A small image classifier, trained from scratch.
Model: 32-pixel images, arch swin, activation swiglu, patch size [2, 2], depths [3, 6, 6], widths [64, 128, 256].
Data: 197500 training examples, 5.3 epochs.
Rows from block 11, named by matrix and row number. Rows with one number belong to one attention dimension. Each number is 128 + 24 x the weight over its row's rms, rounded and kept within 0 to 255. All counts start at 0. Numbers have three digits each. After the name is the row's rms in percent of the matrix's.
# q: window attention query (model.blocks.11.attn.q.weight, 256x256), inputs 0-51
# k: window attention key (model.blocks.11.attn.k.weight, 256x256), inputs 0-51
q.64 101:122136128128126164165157101145145112120088083130097105177114168106143118121089122144181115139108118171101137087129117184160090127104108173123136144120106141
q.65 098:123150126120098133101117121159099182128144142125195096127140124129110135108119105133132103064088142115139069095134099173124172157102102146104150145120115150
q.66 108:107122132141101128161143089143120076107158140129132099182148112162139144128130090137138106076129112108146172134108138152118111194114124104128158056119111133
q.67 097:087149092098093149101132116141142106143111164145132136145077118185130175103137148065140137134148113158135104147131113190146158110150134132142101098121145120
q.68 105:151182135154111135183122108105096123091129150138120142129134122115150187158133151109153144129132127178091159131137115168170129153114090107144106137117161110
q.69 102:111126096119137173113115128113145110170130114109153113118145103118155139093130124156144131109143135175091092127138118103152130148127130122113142134096160102
q.70 102:142136143164171129121129084121135142128148069133130121119165106142081107123157126137142126115133106130139109106120182168115103150141114114137123104094154127
q.71 097:113071110150095146112099149190110112120134130094167144119152154193109155157143166108169085124115146133143164179096134109125124138119103140112112125150158143
q.72 108:144139100137168113132130136153100115134131088137117125107128147096136106177093112118092115155045130125100142159157090146119129095127121147200154098127121102
q.73 100:127141105148167095180138153107113131179118106115129119091074113168163150148137151130157083149138140191119119181138128146142112100118075120137095148151168097
q.74 099:131100125124121150099114154105120103133136121095126177131117138132132103133128115140171129124128108145123104147159188115154150138129104121130095157149157115
q.75 099:095119168112127127151128146138068141143153129100137133142125132120109097119130175140131146138167113147144114148128093153155140105115133113115073110118113167
q.76 111:115122127149163112149110135132062150096130113105097131126145165116117096194109102090133136144099126097084195155092150113140111138127181111129131107114105123
q.77 109:127093132189074094147079168122159136132141105061134140132138103096101153110139144111115086096147077140121077157135133153140148142138102142113144168118146125
q.78 103:128140115166111146127124092134092085153169105116125102120131106132146092097124143132125175136080112069125126084129097142139098146117161124164103127106142119
q.79 101:162180138118114153130083131136156109129179110134119144157115116098158157144152106125137093136093185088127159121148156153112138099092135088121128138114095122
q.80 100:081137127129138135136126076162150136104156167111114168153098138114137150146138093125162090150078127146129157149155117132167126114153113131110115080146118134
q.81 100:118130078075138097108130160147090115152165129142098100159164095155112134140095106178085113137133098109105134121149098113135171167148122116103146114098137109
q.82 106:101121137127085134088123144112166130125164148164156119159116142086106086126118105154129137127095156140105143104146132128104147126123144150087120126107112121
q.83 100:139095095119117118114111156121119111083130119117109119053103142100144156120171157118109119146134113126119128115106131124146163154093094140154077114107154122
q.84 100:143116142129110115112152121154108106105120120125172138127154139118085172153135114129098137132057104131099133077097138127122096152121142143114186124149120163
q.85 110:106095168136083113128135168117184148115112120087089137116109088123087116108100133120111125079148137146141108104107117127180131144156069121122140138142144130
q.86 111:121113113115102070130129132097101103134105138100121127103118122144115161170108106130197157155087070143100173127109103161135151143142132150098133129102106091
q.87 110:088150120152117101109145094118115157117108126117153134124110114085144122111125129127131106138120121102155070153134111147124105147121111151105115137112153094
q.88 103:141144118142133113146111109115105163149153143127119168142113114094095105152087077168135123121154097092081131139141107169100145121115113125154097133124149106
q.89 103:125091141105133137137103134109136128169131125126099101108099114170063127097095122116136094127152133136112117140086136156108146106134151140114098141109121149
q.90 122:151134146141092204134111131154114119098151182111096123156168151109127120157145114086177127159130140108094143112101136132065080095136138154134110110120127157
q.91 095:129117167128083115111124122135111152106156131125118104100111100122134148104148113084125123107119159101125160107135120134085158139103132117126140105120136128
q.92 095:145148158069162108142128157161091141126123097140160140139131095119128104103111115107108164102104126130136074129120157110113099083122156177125125119103114124
q.93 102:094114140128114123172144093103143130129136077126096130120155126150083126093094114130098144078151147115157118145153100117129144124147176138117128133157161152
q.94 100:117153107150119137112094139068082130121149165138156160112077146099093095137098102114132131072146101152170148114111102130134118138112125132125100140111126179
q.95 096:151110109116173143131136120144104148115119130148114119137123099112169120127136091143110119144074137139068124149088135128145109145152146126174083142143145140
q.96 102:126142177140130134120129130128163132151128100127119122124162145146136084151119114108125130136088156129152102156131155135125125054116110112121163150165140138
q.97 100:177123151123116140113162103162172156106117099084109108143110149100137180157125161128160126104130121135138077093104138145112106137120118139106146162142201094
q.98 095:161150118137118127129136168095101090116097185154096190100102165099154169171129151130129126145114144097138143127164102148146137120139136109151104118114159152
q.99 103:104134115142122136152158117092148120147113141149136084097121094167094147101152118135147128036137111169130102110156096140156118118095117157104122162139161132
q.100 096:100099107153105140147181102140085093124132094112110109123144158106144168132143123147155150137111121120137132123134127118162114142159122105106190144106152130
q.101 102:130111146157124126135116165150102132134108056100073118102181116089120117131103143148132082150146176131098126134093127129143110125115110119146152090125136103
q.102 099:097157123108147151098105147167094113080123146104144128142104082148078163142140132120110138093132129141084132145123100129162103150114122119122136149121119124
q.103 102:173124134145103146140141125124152133127154088113147096167155135061123093136096157130154145107089142099117117151076100152122095120139105150141147152147124133
q.104 101:154077144101122142142078127154124094137137122139126095122097104149104136105062165126101128138134134132154098108120124156127116134102125128150124140152152145
q.105 100:129096145187139160123115106110140168115144095134155080118139094120088105109108097099148185130119123141127149146088175131164133061124132125113123144122104176
q.106 090:075117117161107158141136149129116174139124151077139122115112122138118085133128122112139099119138106188123134097122186143149127138136141123149158116149104127
q.107 101:111117124128132095126116107162145069132137139116150109149093171137139132191133136129147103145092149117120155121085143112120145088096151130176098123157123108
q.108 106:097119160162086107148138097095171150128113120106160135111091142189139130149121152116136105147121100161138146088135168121118170166084119153123135088089147123
q.109 093:131130120137102129074149169106121172135134143098154141117153135153132155148169139172137055110066129137122140145146118119149157107114118094157113109130147102
q.110 093:173111125165135096110142144146162131131155151097144145121117100101151158120150156137074094145101116120107114111134109130125147128110128114158150131156155171
q.111 095:174140137143132076165180117136089165133116159159108142115128110140145117163139148115104099139072207139141105124107086074160133115139157132147118091165137126
q.112 094:087152094129138130145131135148142093173097136158155145109120139132150137141145122150166153107149092148129145122130129132155122104100136128076136115114103147
q.113 108:107103143151102111114104156133142128127100133115127169112133084141111142160150139124116148148162086131112107118124160095112107131095093103108109169088122122
q.114 083:136120128133127124165152149108106129145175078166090149133152132101065113128133166106129120126127146140134188100119150146153092132082165106124160165112120185
q.115 096:120134145124125122133116108136116158127141111098109117123179168090141096087139135142097116149117104151136125138196109103122131135128104112100140081147129119
q.116 104:149143101130139124146109122114105158113154152147134113128154173096162085165123100138118134158107092126096130175126158110134161103125110125176113132168127124
q.117 097:123148136154110094100142119142092127136135150172102117122132133119148104156062123155153140132073113143125155112090090132106141091167149123065104114128114130
q.118 099:129110115124171128133130163135121128117131115087074151175145155140122103123124130095120120165149155140090072140114135130146138075149144109139135184144116090
q.119 096:090104148144077105131139080123113122135133148175093159121142123144157100133116131123134138116107104117122159116117147125168133087124118086093134135165095117
q.120 097:187093119154093122105114137098140061136143117086102105135134133083139109111124130153123142121129104145126148108100092122140149104148144122121133116114129150
q.121 103:100122151175134130122115066146164158133102145132141135128154113177155099087184167120125130078083136102151129107096142105130119148140090152157116169089130130
q.122 097:118120099125101153139120131110170128125124125150098127162135097114116115101104122153074116141112074131125120115127145168121131124092101121158204128111109105
q.123 101:117084156160119118108092127185132148141080132108187109102132138126110107083122137125136129119156148132094107124128146152137133132153121116123169121096144146
q.124 099:113112138139162142120114081136101155165124136128153099123120126080138136128128136100143119121129108146123152122126129154125168090089134122161105112168126148
q.125 094:124127119109132134126139137123120141139113105132129160138102163168146118105108159133120107130137152135135119171156156158121071141112109085136149126107114129
q.126 098:136134132129134098092136122147131182156122129123127145147109164119136131093163113147145132141159120141134124133132123101148103117144132163072112093134147125
q.127 106:175123150143144112087117120132113120100140135159101126142126110078139106157174176128104140072105165122088137137134099133152158162123156146167162136165132143
q.128 095:131098141145137115114095097174148133102134144142140149097071135100200106122088144116153094136118101108150078137077135128153083134131144150167108136122121157
q.129 093:123142134150118109119122168139102080086107132153105130121124087138171167147111096127133129126116134117123141136131126115162121100162142091138070139127062147
q.130 095:098137155124140155135103123145137113125120139121111155096147164175127157153149153118128103151126089120144119167152134143126102125129163161138110125149139174
q.131 087:179113113149150137120092159123091073131137125121158156093109143119156112152099115116112075126116138137118112118084160132162097131139153161110094073121100153
q.132 091:108139080116129079132157133128136084115104101141146111138112076121133131182093117153166105179115150118131147090109093126138089163128139117105112180100117063
q.133 098:143126131087124153114171144135153144159141088119137103094106143174105181118155107103128123099118153123100107103104107165095103154116135103133128142084178120
q.134 106:080106147150147181125122097122149142144138129140148165119126163154140158102176136120098118109134132118125121129163098127105123118110095159092104122146160140
q.135 099:122127131162118113148180097136139077133182161138158160109140109192097117092143169134103122091124134146119142122162160123151122150118130115124149112134103178
q.136 099:131117094089133136157153151109103114117127111144130145159119120137108158129171140094128098131133127121166157111147121133102090134100134128069149124125126156
q.137 100:095133087107157134114129145096139123087126099159131164128175165101141126162095057137128120134107146130132102149089118124131114099119148149107130120131087114
q.138 099:128135142106100103126144100078153128152149126162183106103139115180138151100122137124143101133169091090104143139153134151176163162150112158101120127133170175
q.139 090:159143115123111144135137088142159121100117168133134101109163140114110125119158112129153165122168108125101137113166080144124081131126131120156117166144161109
q.140 088:099136148115139146088106127134107120105106128183103098194164143134148102134108123136104116143104144159123169136125109158129122171097099108129109130089102152
q.141 095:136112135148084129094078150146155133132138139109126149135123121192134111130153119141117108122165080156100113122110143107101119122081138120136130101135165162
q.142 104:088128132164096103087125117106127086106109110130095135179142137174142130156156132121131114181136111139127115170141176096113141138079107115084114096155079153
q.143 106:111122080136148122073123148103133139108122153077127114133086110130133145103134150151159130098104101161167133144184142112152108126144090098078126122106143157
q.144 105:134128134091155123132156122101123129162135124109116144153164154171142105152123097169130147143142144103102126108124100108099085132126144110102085097141118155
q.145 096:166116107091166131164139133093104148139137097088157143090113111120160119133124179100152136077151123152112111134117173113164129139083133113168117175110117130
q.146 105:091099102152141114125084131144153075106111152090144092152103111132147110136120097089164094136072129110176146163118117154123163125128140122121137089150127115
q.147 105:148123111148098126101109061125086154119088137135134147161112143107151105152122125128116144167143152120136125116109106124163112113151154079136113169128160138
q.148 099:183145156056115136113134110116150103158136078111102142167133132145131111119114145133136110144100120116080074136109138116167108113114128204149132147130145093
q.149 101:165152074126128098124132138150105171135072099131075112155120144084119081126105140136120115138095129133108158091119098102073138095128135134157126155121075177
q.150 100:131096091166107153120144171099115147105106131135133148126083129155079199122140129107116161089112115095128113078120118112144162163122118120144144132111142136
q.151 109:126131124096144146159172113117121125116121126145133160150099136152146152138083149109130131153142187139097104138134143120097129150090158160144100122138115086
q.152 095:146140118129080116144127125112110110150154116151092125124134141116124134116113156112139164154114167140143106084088098126202139123172113139095154112146071125
q.153 105:106102131094105139133124121130149099142128125127121131143075120163084139129139135149122153126124121164073128143180119110137142144101159108145129141150129149
q.154 096:101095116118128088106111133131115147103112088123125175117133118125160103092152094174136135115130128120099097125140161108143123129123106129092127122139100107
q.155 099:137148134120160117149144142125123127137138166124130124132146173174129147130122120142091103108110156093137150098119122152107130144152191161106106103168114080
q.156 103:103123102103144160150110161079087088114111154109167121157156094121163160126143130151122075122153120144143156140119134111106121130122142123075100114129147124
q.157 098:134163119123102140074122161151158122082113125092116132156119067141105169128110149108138181122130136128154089149111122107094072134133100178121160134127158112
q.158 102:133116121126127160138110139121110119117099169149114163103126150167099119143142116095197106093136099136114134120142142113124117134124141154148141134129099108
q.159 102:146178130156093158151145141133128129143124117161162140161151091096167108146132141131123133134172162094119116128141104115147163126150128140121140100124105105
q.160 098:129120109100103132089134164113137079117161117154094146140130143133128144153102082161103125122145129078104121112129112133142136121170143160150144129055109104
q.161 093:112106127106124118129126150145131133125109162133166108106062111136117101146104116177091136158132174137139112081138143113141174133119132139136127143134120134
q.162 099:074113138097128108157153142086147098118116153096084143134131122082116103155104104134129146147128141145074067138132116133105158134103143116081106139096134122
q.163 105:071122135146098111134156137194131084093132114131135145129155160131132167129154156180133145123110117147141118086122189142135099130141153167139116077148131148
q.164 096:117069126128105125122137127089102081113124150146115125087142093161146080136145106129130101164114101118143123193116119097132155097130169132102135123091131119
q.165 102:124118090128126125110098067139123134136162124134113156131097130152127119120157135129130139101162142110111195149121118113161162164164137139124131110155111101
q.166 098:084133066136118133120111120095168141138097110095148093066098106198143161120113140124106141093111099131141122140169099106102126144101129121123119137126137129
q.167 098:100142114108126135127094154124129131146129122132087161093126106147132093128111141112130096153142143135056106122075127087109108134102116120098158182126145145
q.168 100:112115116116121098111133131091123133085130127118139159143103144094147120075145155138135106143128133119090144161140152125093116153148109135127159137137117156
q.169 103:120113113142144112142153108155123144140098128131119122133115149175120125155177083127119100128082104124114116146119139144146165134137131159147114080115113152
q.170 103:122102097127117151079131151166134151107154133123156127120083132181109136121112083197121108147145101150161103113120167105114125112115116158085089105158156087
q.171 099:130112127104140127141133178146185113127095169149130126133127113175126142136168137128157123133112121137132136118144151125147132168102138140120115130121114124
q.172 096:139142082109108112115106103155127136172131109101146118151125142151101121124091101124120114143142150149138158130136131135143105158083144146121105125140134156
q.173 095:126126119107119168138147181107145141114123120129121112162109134125116160112153086131141116143087134156123111143099131156173151137104082125106110148137144099
q.174 098:179124088057172128097083096139115102113143140128105143102130105111127148132107121130095096145148120132126137142122102116169146094121160146155116135124153107
q.175 095:137153148128128101081108126093121070112115163078115112138108122118107167099110131108125129092117109164131112148091113144116101142128124158146118091107132174
q.176 106:065118100108136123126134124136095137125122147163142159120131091129146177154094098156150083135126133156156165148135095140151085114138102111103119141155160103
q.177 099:107120132103119113158114115100115123124154114093135061100109146134104120145107065186140144115142139110128113118186131109113133125144157119123157114106099099
q.178 098:126131112171167035131163127131124134159134108089100106166130144139124125099086088136118166144137115107166163089112131137134130115141155165137113122109124098
q.179 106:198117095114176128116140118164131123171126109135120117169126164144144119116146149151118099136084153111114098092131106186132097129116132099136114122142131111
k.64 104:071150104129119172105070134098103100099112095134135129141130177138109169169096137122094149135118144117161124155141159159076141131079112128119091084127121121
k.65 102:132123102144122145131175161149100115128130119121143113132091137147177165116127153119149070141175135162123130128118128124111112154133079110130142164114091120
k.66 099:122157158106130112173066121130137104181115115120109114136104154140141120076085143138146142134120133120117082153118146178133112102142139132126113093126122175
k.67 108:098092083103104108105121142067119127137114119134125075116126164106184100109169173159155062123129086128178132122108126136129176150130116123115120145065109126
k.68 095:140134169107164105171120143151136115165110130131112136098152086146137141114117156132120112103134109116173096111160109161116134141107115124126099133162131134
k.69 104:121143114095113156124133117114138111120130106073130141128113145139147136102100157139118128112147122135181100151178128103069151133111134136130054123169137091
k.70 098:110102115082100106173134115135109116126183116132125114107100199102115135164094093101148143117146171148110133130155153137147152138134142120120120093118152117
k.71 099:146122141127147086146101108168147110133117140145117170132115080134110108127117140107124148145102152158129086106092164135149137098124117116143165104125132087
k.72 100:100144127140134179138130108116109176102154157152100097123145156125146097102089072156112127125122148113135138128147138119106133141110128093098120094119132113
k.73 114:122137133121138062078163143163145121117149183150108146135135112094129115143157129137133123093093112145159133111095128137151126136143152181109197140158094095
k.74 104:117108118132093093137127071096101129119132091106125089141082109123144145139125095118119145122126155118098185130140146102102112107085142093101156108131145108
k.75 101:064129120116176141164127139088135109092134120117099098105125170140163167135098108148127147111085141168155121101155127133110124116119153105148138089159106135
k.76 113:121132136118112095156134124100132127136117141138134151133134152157129110143096140112097154105093135138144121152114126123135140137134134134135139115147124152
k.77 099:140141134108138147078114146112152096157126097114124144104122172133088141164107110143116109122097157171160109169126132099111068106129151088137139165134114152
k.78 098:128119157117119117192156140131098122140150159155131120163112125118140101124090112141141140133038129109085090147130088159111204152166122159148097150110162151
k.79 105:125135107109144121173154148129089111122135108137112132120142172173133127178149166152090150092147131134123124168136128065101070105104143089154155116080143149
k.80 094:170108148095153114139107090135120173140128138108085158161140168124118148133152082085065150134146152147114126179099147116126107120137173154133096140133162098
k.81 099:133102169108090092108140162111129144151172154126126088123113163104136121135133082137107160160163137157165087103106097120123157137139167173108127150156105108
k.82 113:111158126137155126166150099117091093109138170129111053158163119127150139151082107147154113151132103174169136103124111160104161164121120098107153152111123114
k.83 096:142084140107137152111152107191136149148086145110123175151113111149145149109123098118114126088144155145141141185093133152129133088128116107155144158141096112
k.84 097:110131155174090131146120137156092156121157166104170117153125152149120152171133107136112133107102140143089152142105148109154121113161170152166116130148085125
k.85 114:074142137140174132092102124114157151064126145117119108111106112089134121154144144169147063119151108160153113136102133140091126127107084133128139166166154112
k.86 105:123147140111154094151148100160162106139136186145109111159141112117148125142102084126115124163121119107110157114115068113140173113126100100139135141141086148
k.87 106:177118122143140161150156133169137091121130137122134110158124108101134128135078132142118137076132103175105103131143150125138138137132087143149147150125106127
k.88 107:093130084122115163129149115065114185147142123133121136122117151122144132145107097129106114089105105131137110144212118131139125119079118084091117123101087116
k.89 092:116108088097130148137135135109161130122121089099140129135130132099112111112125132143083155136140111160139120107136152131145137077085131137128150106144107127
k.90 109:074040070128154162129139148091137125116145124127176103169113181171114145121130081115127157159100130131116096130134147136102127158149154105146154144129172123
k.91 113:085141112098126122139142127110122120134163151122104119140097124137111115101128068151128111143144104145125131108133123186095139137143088124113132113059121149
k.92 118:115115109124125148109139129088146131126139065105148147107137137167116116144122159092119055134153142147152095112099161109069145145074130058114142121130138130
k.93 100:103144151139075177140112115105127129127116147091121105100139142140147139134143133129148101148117164154089121121126169133105122150114092088145094118108132139
k.94 097:161124096119162094159120126091118164111124101148105084119112122097111127208128097117062139123105151147091133117147180140176119143135156102126153110132159121
k.95 114:156097098119140125151158156134158127148112097145107117151118123117114146153131139135115177107085147137133152118149142147114103113157156163154147146147153133
k.96 101:131114191148132178134091114106138145125116125097105122140130158125118109106119139150171131150089082125113139134137143171154116128100148135095181079144128141
k.97 096:144097111145133133120111111142142150087099094143136135107088120094155168177098182104136110133143090110163146160135099145121138088139114121091149150114126166
k.98 093:143119144147124090125067163152100142090091128101098131121105130113126123112150114122153126088145131126140126165126140119108146102146167145144092119140125141
k.99 099:144161062134117084112161091112164185111106162157125143087135103076152137142133159140130124116110147141108139114159066127112138106089097109119132083146199140
k.100 081:156155115135115146135161119149127111117143132122179123130167125124097118110137138161133135096140159137121147092144115153152142146166132120113156116139132123
k.101 097:152124149107133152119158128133128148162119170150108097139115134153158105095133078194144122156119137126176149087135087108131104134091130116126143138131149095
k.102 092:142107097116160123133136123125118162092129094111152135109141072125170166099138150146137113122050112114111143135141166160126094102133146109097137119126105097
k.103 102:109144167148093188148148145101146135131103107123117155150136132117095173098169113156123160122129151119142083125103145140119137123112139085135107145131121123
k.104 097:087151148156104149125160133108158157102127147144138124122138148107116088101114183115158116126132149107144153102141152118136192114126129114119096082118143141
k.105 110:139145143126136159148088132123141124107112107152141096115118127086124117208121118141141130107086134105064158133139128117095121138136101135156087163128168114
k.106 098:136112152108145148117172133121113117039135108092117132115090144164157117097112096111110139115139099136103148148138166132119110101126132100140098116141126166
k.107 102:151135121108172150135121090104128132091105183186114148168103129116146150155151191126150095105125165104181143149118134135093110091128172105122145153156121142
k.108 097:109141133138106104131126142163124149138144189164150121142116082167136126119123130123126156152142116097125087107138106104105099131106120131090101109182146103
k.109 109:146175125078113106122087090118089121128129095142115102168082164141138161116113138136116115152130110147151081130162092143144124135128132077194112079102125122
k.110 084:104156135114145113144123097136121079111090068135123102126119096157152136117120155185162120121097174112069121122160105162113089119113160096086169146127118130
k.111 096:117121144108160159176106095108141134130072128121156094167099137097124151158154128153134124103116106117080127081105128123123150134107104150079131078094135108
k.112 086:154115113114144092132122108098139126151083158144135129113125129130106140158174141123141141149156111099113162154127110101150130148131145130100157099188126107
k.113 097:165140141124113111123138107108136136161154142171130127155137094099139148124093107171123126126079122132151133099114101136129136084104129100138125172136166138
k.114 090:181141110111131148176130120112175105156123176142086124150115122153149098145134099139124124132104096138097140127119115107119148166158136112154086130133136118
k.115 095:143148152112162105100135121152114130145113113190132109135119117162146073098097127115107115151150125176166100111103132132152105107121116123152135129103079137
k.116 103:130101135140151087151146167113105130160089160156113132146114138155138126116135145125125123152139085150144098106066130151103102108093175126125080065150133125
k.117 101:132110116136101136146111144155087109153138136163087175091127163142126126120120088128146172153131128119165167136154090144067105121125158149121125079130097134
k.118 094:101124155084121146139136105130100142114143120158124130172122133152106090109145117148140128146172130112165151139106099132113104143119115126110104112145092134
k.119 106:117137139131143130149127126168102169110126123154176146139141111134116087142087106152171153162151203130098116162155124175062120162113123123110069156149129108
k.120 099:133133116159141167099124094109120107140166109099146098083163130111158128142146143144111130086126200104126128129131133113136044113174131155118095114150142124
k.121 101:140115125148110149103119127126146136090151114171138148105148069120104134120140127109113120089080120123123118139110143106119145091120114147142156156104144145
k.122 095:109109140165108126096152125152123138147109146125143153095165141134110061081114160106134117168126169109126092124139113167108120131105128106158109133143126127
k.123 098:143130148113132102145131166132093102106138152098130152152135103115127138132128130178080109142107111141097141122134132151151127087091106126101143148151150108
k.124 100:102129124131107134090147124105135130123133133080127114114168172150126129155120104093131098170134122096136108125132105119131103128119131150128116065134094133
k.125 093:103091156106143079099143113130152111103105123142105099142092119177100090128118134125143175154142119162086164085163172169104142106087106098135129113150143128
k.126 098:171139112132114110139124127123144176147145131165130075132112122140149129129187124152168107093094095136169123091133119125129143079131098159059143106133141142
k.127 093:125132103153152156158103137134102113137145105143168156117158134095150097145166114130173161139078124099120115113115139096118112108125118167120101132105082107
k.128 101:179147149093165149142109137146145099147155119116108064118160102097144153160135163133096156129144168127123129145121145101158096112101132157138138129129157128
k.129 106:132183130119058056113122126091159122118133086125146113140124139139187142092109127135118093087162098103154120131132112111113141115099119131143167149105147130
k.130 107:128083151141123127106139141112126083107158081116148107076149129128100163097103128123141109109143142135090134135151123103158096121080104124128140127116129142
k.131 102:146150155114115106153138116173160145161112129097146181112153155122126124127130159135170126071122096111083094106109123123125150131160108126138151150093117153
k.132 103:128062145111141176144098146112145095124155119136090138126162099148116156112118152110152151172087095075141141096061136107089175142136151122184129138140143160
k.133 104:133131159128157135133086201128115182127124181126091116118109130135101153063155121127131113147070146122116147127189115134150136139148112099138139141093137080
k.134 105:103151081120156128128139109120125140074145080098127108112119156148107083129148120092102090132141109127135116080110104151131136126086134118100095106083173150
k.135 095:113118133106125152118169158147121136116114135137123137147117121145157107160147113115094136143100157117103096145141094115194117130102158121130090096159183096
k.136 105:118137080143105088077135111157116150110147111084142122140119112089165147139114149137126074148121114093103136092186147154116129171175108115161144146154118065
k.137 103:106123171125140166117102095106151140156125139130099109130121112180084134138118116121124128153130140136116135123146117130137110128166114129103085136146138171
k.138 111:150126081104139096121121157099115123125129134124083160088104108125148101108145155109137124158093119142132129135129111092106120168127116133122153145069089148
k.139 108:131111197132124141112093151156108131121110178161152090092153161132138124120138127113111095135130116133132079113178156141111131107132130130140139146137143117
k.140 091:098103156131136157095131103114114106143111117133136163069122144131151155154110133122159112149111146142163093141102128127114142103073100094164168124122114131
k.141 094:163191119109109109124125162126150108066124138142133156124103191142155138136089141146137121113106113131162100137139119124141131147091107131134102131108175154
k.142 101:150120128170143144105182147149140106133153109143163130121160091171153142164145137132098124130128134114134165142121117108134141123115156164112113175095147140
k.143 108:080104134126097139102113169123111137139103144103125094123141162138152118099127127135120116092146114108112100160148156198160114120184100104147163139129109103
k.144 100:144125109128157134067122104077124091099162131120167130108186126130145141114084136148125123136125172131079115078123107093083116112157105089088115143127136146
k.145 106:145112137125117142129131152067166120105146153148157104164166123130158124117165122112134136115126115113112081108124100135177156125143166121114154134099112124
k.146 099:175101153155112085124151142101106149143144108132119127117113081102114123134127119155133156139114100111139168182111093108102080115070148165164113134167157139
k.147 092:130166095174112181124145109174134168168165079146081140139126131127148128155107120098130100099141121144116158101127152100084105087141085131103129119169150141
k.148 100:131130106119059116144115120134176139141100133107139148109114123128148128111080075141132153120151116132114140130119163139142110110146100103131143140153143114
k.149 100:158153153142075130111095137157157121147137099146119083111164118085129161150112101174141116154142115129122140112145170166141122125099112165155122137149140119
k.150 099:121178169134098155132086144137130146126163159137083109167083114093179146132144101112150080091154122112080111135166098103140152131149120144141162148161102125
k.151 102:101174117160138154149167125133117129151184101102137117130147118097114107103142110135142132114117099110123155150145131194108113120112105131128130094158107133
k.152 101:098109129102091169120116170133113116135160145146147148163119175145158139118145100169149108090151099129122131103138160117164097178131144156119127155105134111
k.153 109:122108129125128123132132160138126078154146147151146138090116165118085091141105125108158148152140131146132126145152124100151169143109095129107123115101140155
k.154 102:133100127149096098067147093107145117113075155122116119128158129146120125147131103133122166097174121135138070136141142120143124104149148103125167091101108121
k.155 103:151122097114108120113092118172167143157069150152104114123113100131106147114127114144126123131134104126114112154147148168119111107127087108097067070117131159
k.156 099:127129133168183148137172107115176131105098090142140140094124167194201112173173152084095102130131104093132124119144131092122134132115103174138135134136156150
k.157 105:119103111135120148099122126138170140143122135097132111120147140099117117132133156124127148107115131177119097199132152147171120125126129095120162107091080128
k.158 096:149123106128140126093152126114114132133178080123134159158116143136155160146162139148088107122157159143094132132139138098111127098110127157145071129170148115
k.159 099:135103129087107140140072116118163112103122104138180130098121128122105133126097092131100154088123150128126123154098125114134130159110123169114093161132101125
k.160 097:170113133159143119135102140122126095133154096101114129146184128134133103119149121130113128139132121128076163110096084162104090090098134120132141142155098122
k.161 100:100118133118166118145139131112115092177136132114096123094116141139145145095138095146152137119119089110118128095152148154095120117125156139114100063138092185
k.162 098:140163128112136099138140133133119127168140135159114078145168114108126153109124118116112103141140174151114117140120121153119095196138156141087138165163140156
k.163 098:113109138065086139145122152103124119129149140077098157172123111106133127154131137149121117152090097115174177119119089138140138163098110103105119152128126066
k.164 100:128110129142123110123165131119142121118101181176141079166162126130144147153130106126127104119146135117095169146129150153113158165162140108151136129121148117
k.165 108:117112096118112134134158195104106095133156092082115145087129157192114125099143115124140127179140091178133130123120140119113120121128126158111121125130113117
k.166 100:126100086134130112120134169135154167111149165101174144135093100120147122109111140130145137102104155127081085160143129116094152109123078077183123159115175118
k.167 092:099129130138115139161177143134149115127122132114088110159146102198108126076134112124179140119139150107124108151111115135129154097161135103057136118153136149
k.168 098:138141177126100141131115110122136148110181127118118085105120106175140104077136116161176130152177142140141106119126157141135169153170117138149135147116116132
k.169 105:145121160129143148099130144135130168103137124109109208150099124130129117094100166162119118169108112094126150145145085162114123171091141100094156129147102108
k.170 096:130108153139112112148095143180131111180148106158096153166163113150107128089112109136126098128133153129159116155118099169118132122131157111128115119120140153
k.171 100:093114164145071160086125106090126113151111114119109148107080089136143124151149135095105134163111140086085151138152142133112112120110134143129117153067140154
k.172 090:161170134108169113142066143160136129156127152155127074134129125100165136117094117145079130145121123116139123140123118123144146129095142113153090160099180129
k.173 091:119151122181138142132173144114105108158105139138120132159144106110139119167130134119156095127138155123106118125137125148107114198159118128096132143115116125
k.174 090:123131166121119148135113101155132114125136143160097122138107128155173115139114150201158079088105127130134148096088120151177132082140124175138107114136095194
k.175 096:115102118100138116138104128154118132109117104095091138130133132166143171092156105160135179117063132121108131118150149127159144124132182144109102138068061154
k.176 093:128144139090157066136122102113118164181136128155142158128138144101190097087103108117097168194110116083119101125128084155143118126106137121119114113111130139
k.177 093:093186125117126136113158158165123129129149112145105178141172138125125127084122145135131107086141134131146107141144119173118126096102110121091128104120089127
k.178 099:087128132109102161128113143154152119122160116127110134086125139090099142094128091131189128171107118130129145120117131145118158136112117141136129107113129140
k.179 094:158140128124153152104073156125102135168127143165114161157121159148144144080095094132116095120132111115182140130114128105149130145136125139110129156097109124